{
  "model": "self-supervised image encoder",
  "dataset": "cartoon faces",
  "train_examples": 50862,
  "image_size": 32,
  "crop_scale_min": 0.2,
  "horizontal_flip": true,
  "translate": 0.12,
  "color_jitter": 0.6,
  "cutout": 0.25,
  "method": "barlow_twins",
  "arch": "convmixer",
  "norm": "groupnorm",
  "hidden_act": "leaky_relu",
  "weight_standardization": true,
  "patch_size": 4,
  "depths": [12],
  "kernel_size": 9,
  "widths": [256],
  "projector_hidden": 512,
  "projector_out": 1024,
  "projector_hidden_layers": 2,
  "init": "torch_default",
  "optimizer": "soap",
  "beta2": 0.999,
  "learning_rate": 0.002,
  "beta1": 0.95,
  "shampoo_beta": 0.95,
  "eps": 1e-08,
  "precondition_frequency": 32,
  "max_precond_dim": 1536,
  "merge_dims": false,
  "one_sided": false,
  "adamw_lr_other_params": 0.00085,
  "max_grad_norm": 5.0,
  "ema_decay": 0.99,
  "magnitude_pruning": 0.5,
  "max_steps": 10700,
  "batch_size": 256,
  "epochs": 53.9,
  "lr_schedule": "cosine",
  "final_lr_fraction": 0.1,
  "warmup_steps": 1070,
  "weight_decay": 0.2,
  "adamw_weight_decay_other_params": 0.01
}
Rows from block 5 of a small self-supervised image encoder, named by matrix and row number. Each number is 128 + 32 x the weight over its row's rms, rounded and kept within 0 to 255. All counts start at 0. Numbers have three digits each. After the name is the row's rms in percent of the matrix's.
After each channel's rows are labels from the 100 images, of 14848, where the channel reaches its highest value: "peak on" is the class under the peak. Only what is clearly more common there than usual is listed. The data: cartoon faces. In brackets: how many of the 100, against the usual share in percent.
# pw: pointwise conv (model.blocks.5.pw.weight, 256x256x1x1, standardized in use), inputs 86-171

pw.207 095:090128128078184108096095086203128113134128113128128087128094128128073128128039128114128185128128128128128128128160147143178142128128112140138077210210106128186136175128104128121091108138128128090196128128124164068201121128128183096128230157195128169128128099
peak on: skin (59 vs 16.3); eye (26 vs 1)

pw.104 117:128156128170145217050128128128185059177150116177128124158183128128127129128128071158205112114152155139091128238109096094128128128128254113156139128128146086042128127209128133128128128114108207128141128128202102168145128122107128128169091128117103128108128128
peak on: skin (73 vs 16.3)

pw.222 112:101128128096106180125093128160128111128128103182128096128128128167128189066128187128128128127128093128128128179128128176128128113254128128107088128140128128128091128128174119096128128120171137130058135238147128095065128169128128141128165207128128165135183174
peak on: backdrop (98 vs 63.9)

pw.171 108:056239128090128128128128128128128154079128128128118159128157128093182134128230075128104128128128146128128135208128128128128161128156128095128042096110128102128128128131128084139094128128155128074213065186128128118100149128179128128072200119249143176100128128
peak on: backdrop (100 vs 63.9)

pw.252 112:087138128069128147089170128205074128138128128031128130160121128128150128128128091128119128128128128145128128115128151121128128083142177209128128128143074128068128157128128166128165102128052150100128144143133128128129128128128128099052078128128095153128212091
peak on: skin (48 vs 16.3); eye (30 vs 1)

pw.185 084:119128097128128128108081128126128128148128096027128128128128133128128128128119128153128141128128128094128128128079128145116128128095128163160094127128131126193128128128182128128128128153128071128128128099128128114128095128174128110128106084128128116180128128
peak on: hair (68 vs 9.4); hat (27 vs 2.6)

pw.60 089:128128087055119069128128084086122142030115128071128102096128147053128128151128157128128101042068128128128128128087148128170128128140128169128180137128128128128128128090065128103128128107128128089098128128168128185128128107128128128128128128128128128194128197
peak on: skin (84 vs 16.3)

pw.45 103:092128128128072122123128043120128125128128128149128066128128245128145128128128181128128128149078128092124094157128128128128106144128054117128128128074128159142255128044111167109128126128128086164128103128128128065128128128125162128067087128128128175084105184
peak on: skin (48 vs 16.3); hair (40 vs 9.4)

pw.206 107:128078065117128128145110137084088128176128080113130128119226150085128096079185128128128128128128128128128047128153106120144128058221114128128000042107128131182078092089128070128140128128140128128128080128128141128173074128128160123110148128128130128101128109
peak on: skin (75 vs 16.3)

pw.83 098:128187110128131084128175128099128174086128102128128128087098128108128128128129159128127128175151095128128076151116128175131128128131136128128128000088128184107128171128128128128128179151128128128158068128094153145147085128128162128128131106083140128128116128
peak on: skin (99 vs 16.3)

pw.181 111:255154128116128128128128128135207128090128121196211087128128088169128128105186128128128103128128128198150128082128128139128128180128022128091149101167176084128128062157128128102100128115106128094115159128137132060116128128128128157197117128128128142128066128
peak on: glasses (46 vs 0.6); skin (41 vs 16.3)

pw.75 082:128128128128128128125128128128166128128203128078128048139128128128155128107128128128128128128114035178031127127217128124175128087089128154128028159128098128128128128112128139128114114083194128128070076113128128128100128128135056061128097128128128128128128128
peak on: hair (64 vs 9.4); hat (27 vs 2.6)

pw.148 122:128128128128064128087114128125128128128128128104120128103128165119115109102080128082128128168187127128128090097220128128128107128135159158059128085118176128128135128128128128128128096177128070100128169128128128128196128136133156096064128128101128164097126110
peak on: skin (48 vs 16.3); mouth (32 vs 0.1)

pw.78 103:150128128105128128154130075128128128128128123140175128107204128094128188151220128128104135128128087128046140128078100043115141168128156208128128178128146088128102128128128152128162140128128128128203058128156128128128128128178101167128128128128120160128128080
peak on: backdrop (98 vs 63.9)

pw.94 113:178128095114128128128202128128128128128129130129047128172128128128128161140128128128128010148128168128128165075128191128071128128140069128096128128128076128130128083128128128079127167128128182127128128143128128128154128126128128127128128128128128128173128135
peak on: eye (75 vs 1)

pw.56 106:128128125132128198122108128128144128128128068103125144052128128128152128128189128128123158128128128128048132164128104168246128133128117131122128128200128128128128128128145128079128102093108128128113128150094128190128135087079128128217173105128248128061128128
peak on: skin (94 vs 16.3)

pw.132 088:128128119111128144120128128128128128044080156122147090128123178128097128128128095128128128128128067045128128085154128088128074176189085128128128128128128087187128128128146073128128081128104128109128128128098166071202128128076142140128102059128081153144128128
peak on: skin (57 vs 16.3); mouth (32 vs 0.1)

pw.194 113:154151128128154224128128154149128128173128128128169073136128128047117128128128101128216128105123128105106195128112169026097128128128128128142128070128076128229200128128128094174128117113128140128113037095108128196108128128128112153110123082103137110128128148
peak on: hat (32 vs 2.6); hair (29 vs 9.4)

pw.84 081:151079098128167068246128063090128128128142128128128064128128220128128084128144193128188128152128174128128142128128128128141128103140128128128128224081160190128128132128130128128182128026128077083128128116128128216128059128128128128128128128138128128182128198
peak on: eye (76 vs 1)

pw.110 082:128099128124128128128171076128102128128128207061128157175128144159121198086059075128128128128096118128128148128176128104128183080139128124128060128128080144128136128128080128128128125128180066128163073073128128109128128128057099128128128131128128167128128096
peak on: hair (50 vs 9.4)

pw.204 105:160128079128177128128117128135128128128128237106128145137128120128128128128128128118128128152128072128030202128128115128128182128128128128253126127123128128172128128135128128170128128057158128128068128128139128128148128128128186128128128128098128128108121144
peak on: hair (33 vs 9.4)

pw.71 113:142153128121092185173128128128128129128128128186128128118128107128128173143128128128152128159128158128084128145084212128100128151126177063159116128128128128128112199128128124098097112128128153152128127175136128128128132128128059128128140128089162128128078128
peak on: eye (77 vs 1)

pw.100 093:116136140128150128128047128128128128128140123128128128128128128128124120104128147128086128128085128030206128128128128128128128074142128128080128100128088128128097128088077128089128255143128051128165010128107125128132128142077128091162128128128147128128128128
peak on: hair (52 vs 9.4)

pw.109 103:206141128130128074128128128128111154128128140094128073115187130128117138128128151140169125169093130178128128043128150128012128128198207140115128151128155123128197184128128150159143128117128128128128096128128171213128128255119128128100128128128130128128128128
peak on: mouth (27 vs 0.1); hair (25 vs 9.4)

pw.192 118:083107128137158128128128182107117128101102128128076128128128056191110128058128107119148215160128098169112128128128088128128128144128128128060117128213128128128255092128152118183140128128128128128128133078128139142128128066107128104128119128203128119128128128
peak on: skin (67 vs 16.3)

pw.28 106:128156151128061128201144128043128128128094128128154184128119131128080128083141126057183128099164187128160128128096151128128128083189148130077128107125189178128128133128138109127128120152184128128128140128128104115128111024128128058128128128128128119120145128
peak on: eye (69 vs 1)

pw.33 086:128219128128128101128128088128128128076128176128169128128128128175060128118083122068094146128236128128111128124131182128168128091128128115094128072128128080128128128128128090126128128122084128128140130128128128128128101208128131128082097128128128194128128128
peak on: hair (43 vs 9.4); skin (38 vs 16.3)

pw.125 108:200128121153140128131060128128128128128128173128128128128070128128058168140128128064138128115097095000101183115084128128128125128128147128128140128038105128128128092128128113085083123100128128128106084152194083091165128128150128195128163143195104162087128124
peak on: skin (95 vs 16.3)

pw.141 121:128109128137128128079128119134149128128107128066084142128136159207099050128055062128150153147128108095128128065153128225128166124128087128171128202128128059128129128128120055128085128128128128122085165086128128128128128108123128128200128144128128128128164114
peak on: eye (73 vs 1)

pw.227 097:120128156128128060159128102146168128128128098128148128128176128226175171128210128172128128116119128098128128183054125128044128128107151175178174134105128179128243128187128128122156128128128128128128112128128128098133153159192130074128160128128145128128113194
peak on: hair (71 vs 9.4)

pw.228 107:128128128046128128146128128128151130224128130077209059185128128127128160128128128115128128128093106128128128070116161128165128128128128144164058128128167128128156163128190128185162128128162088128128108175126128125178069071128103128128128128128128128118048128
peak on: hair (49 vs 9.4); skin (41 vs 16.3)

pw.146 086:128128187128118063128128128128232139062105116087128072128128036148111111128128128128092128147128074114130106128128080128123112036132128128128083128128087207133072128128148128128128128136128000141057128128107161128128080128104057128128112128128128128128134236
peak on: hat (51 vs 2.6); hair (45 vs 9.4)

pw.99 110:067103089128128117153128128128123128128128133059094128091128110073114133128128075128128128077071128128128128059117096194185124128128128171128109128128128130103128128128131128128113175128128082128128128128128128109100164128128078165214113128128128082128065140
peak on: skin (67 vs 16.3)

pw.72 117:128128128128128102115128133128128132066128132175128255201106098128128185128161163138126062071120128128029128159128134156172128193111128056059128118136128134094128128128128142128127128148128128108087128166146128045100128151128145170114128161128128128128139158
peak on: backdrop (100 vs 63.9)

pw.245 124:061128149123126197128117068128128158144153128083128056128198128152152140171128050170128108106177128128133172128128112070128128103128104111128139128128128177128128128128122029121113134128148128128128128128128128128128128163078158128128128150072128128170128040
peak on: clothes (50 vs 6.1)

pw.61 105:128128074128128120128174128205128128163202128128128110128189112128153060232128128128088191142157147151095128073128011128050128092128128128128128128130128128135128151147191074178197126156101128238128136128098128128104088128128128071128102124128167170078196128
peak on: hair (32 vs 9.4); hat (30 vs 2.6)

pw.191 086:128103128096128126065128128128128128128088128128128131171128128180128128086127066206128128225128143128128148128134128117128074128128030088125128128184128128128122148128135103173128128094128128061130128128128128119128128128128128083126179128207035128172180128
peak on: skin (58 vs 16.3)

pw.127 079:128155133128128122128128128063128058128159173128179095184128128128128239128090128110128128127128128128128124101128128116183128194128219128072080128128128128163128163132128130128113080167192128084128128128128128182128151106145045128128128128062128133082141127
peak on: skin (54 vs 16.3); glasses (40 vs 0.6)

pw.165 100:148128114044053128122073128133142078163029147074128055142158194199128055094093130131173170128173128151128102128180135188128128128128128128128128128128128138128046128128108087128098128181092128146036071115122168128017147128128128125111128128127190128128128128
peak on: hair (75 vs 9.4)

pw.74 101:113128162128128184128170128211085177134128077128201128197128128128128128128173134121128128110128105073100128121128125114211107128018108167066144024128115081133128128096124145128128128128130128114128106107128128164094095197128097150128128128128128185128128128
peak on: hair (46 vs 9.4)

pw.49 081:128128128085128034128170128128151074089019128185180098128190128128128128128123140128199128128128160128101164061100128184177113128086012110147111083128128128128047100105128128128099144050129128128128157128128128128128040128095128128128163128128144128210128100
peak on: skin (87 vs 16.3)

pw.254 109:128165077150128151113165104128164128128128128128128128068128128128135085128091128177128128138149247128125131128164128073128128060095128130128149137111078128181128128128211128115128080137128128128128092138130089101067128128128121130128128078068143046114128128
peak on: skin (60 vs 16.3); eye (32 vs 1)

pw.108 079:075141119103128128128128129153088128128128108128139128179128150109128128128128128128128128128128128130106041162183136128178128128168084128092165128128135142186128128097090174128128128191204128116136128128151117138128058125125128193128103068128110128128128128
peak on: hair (46 vs 9.4); skin (42 vs 16.3)

pw.90 106:128128128119150128156080123255128128206177128128225128114181229128159128147128128096164128128128128136128137240128128128128128128140075128128128060128128140128207122161252104128167128128118128097128098128128128128196147128151177128178128128113128128128128128
peak on: hair (68 vs 9.4)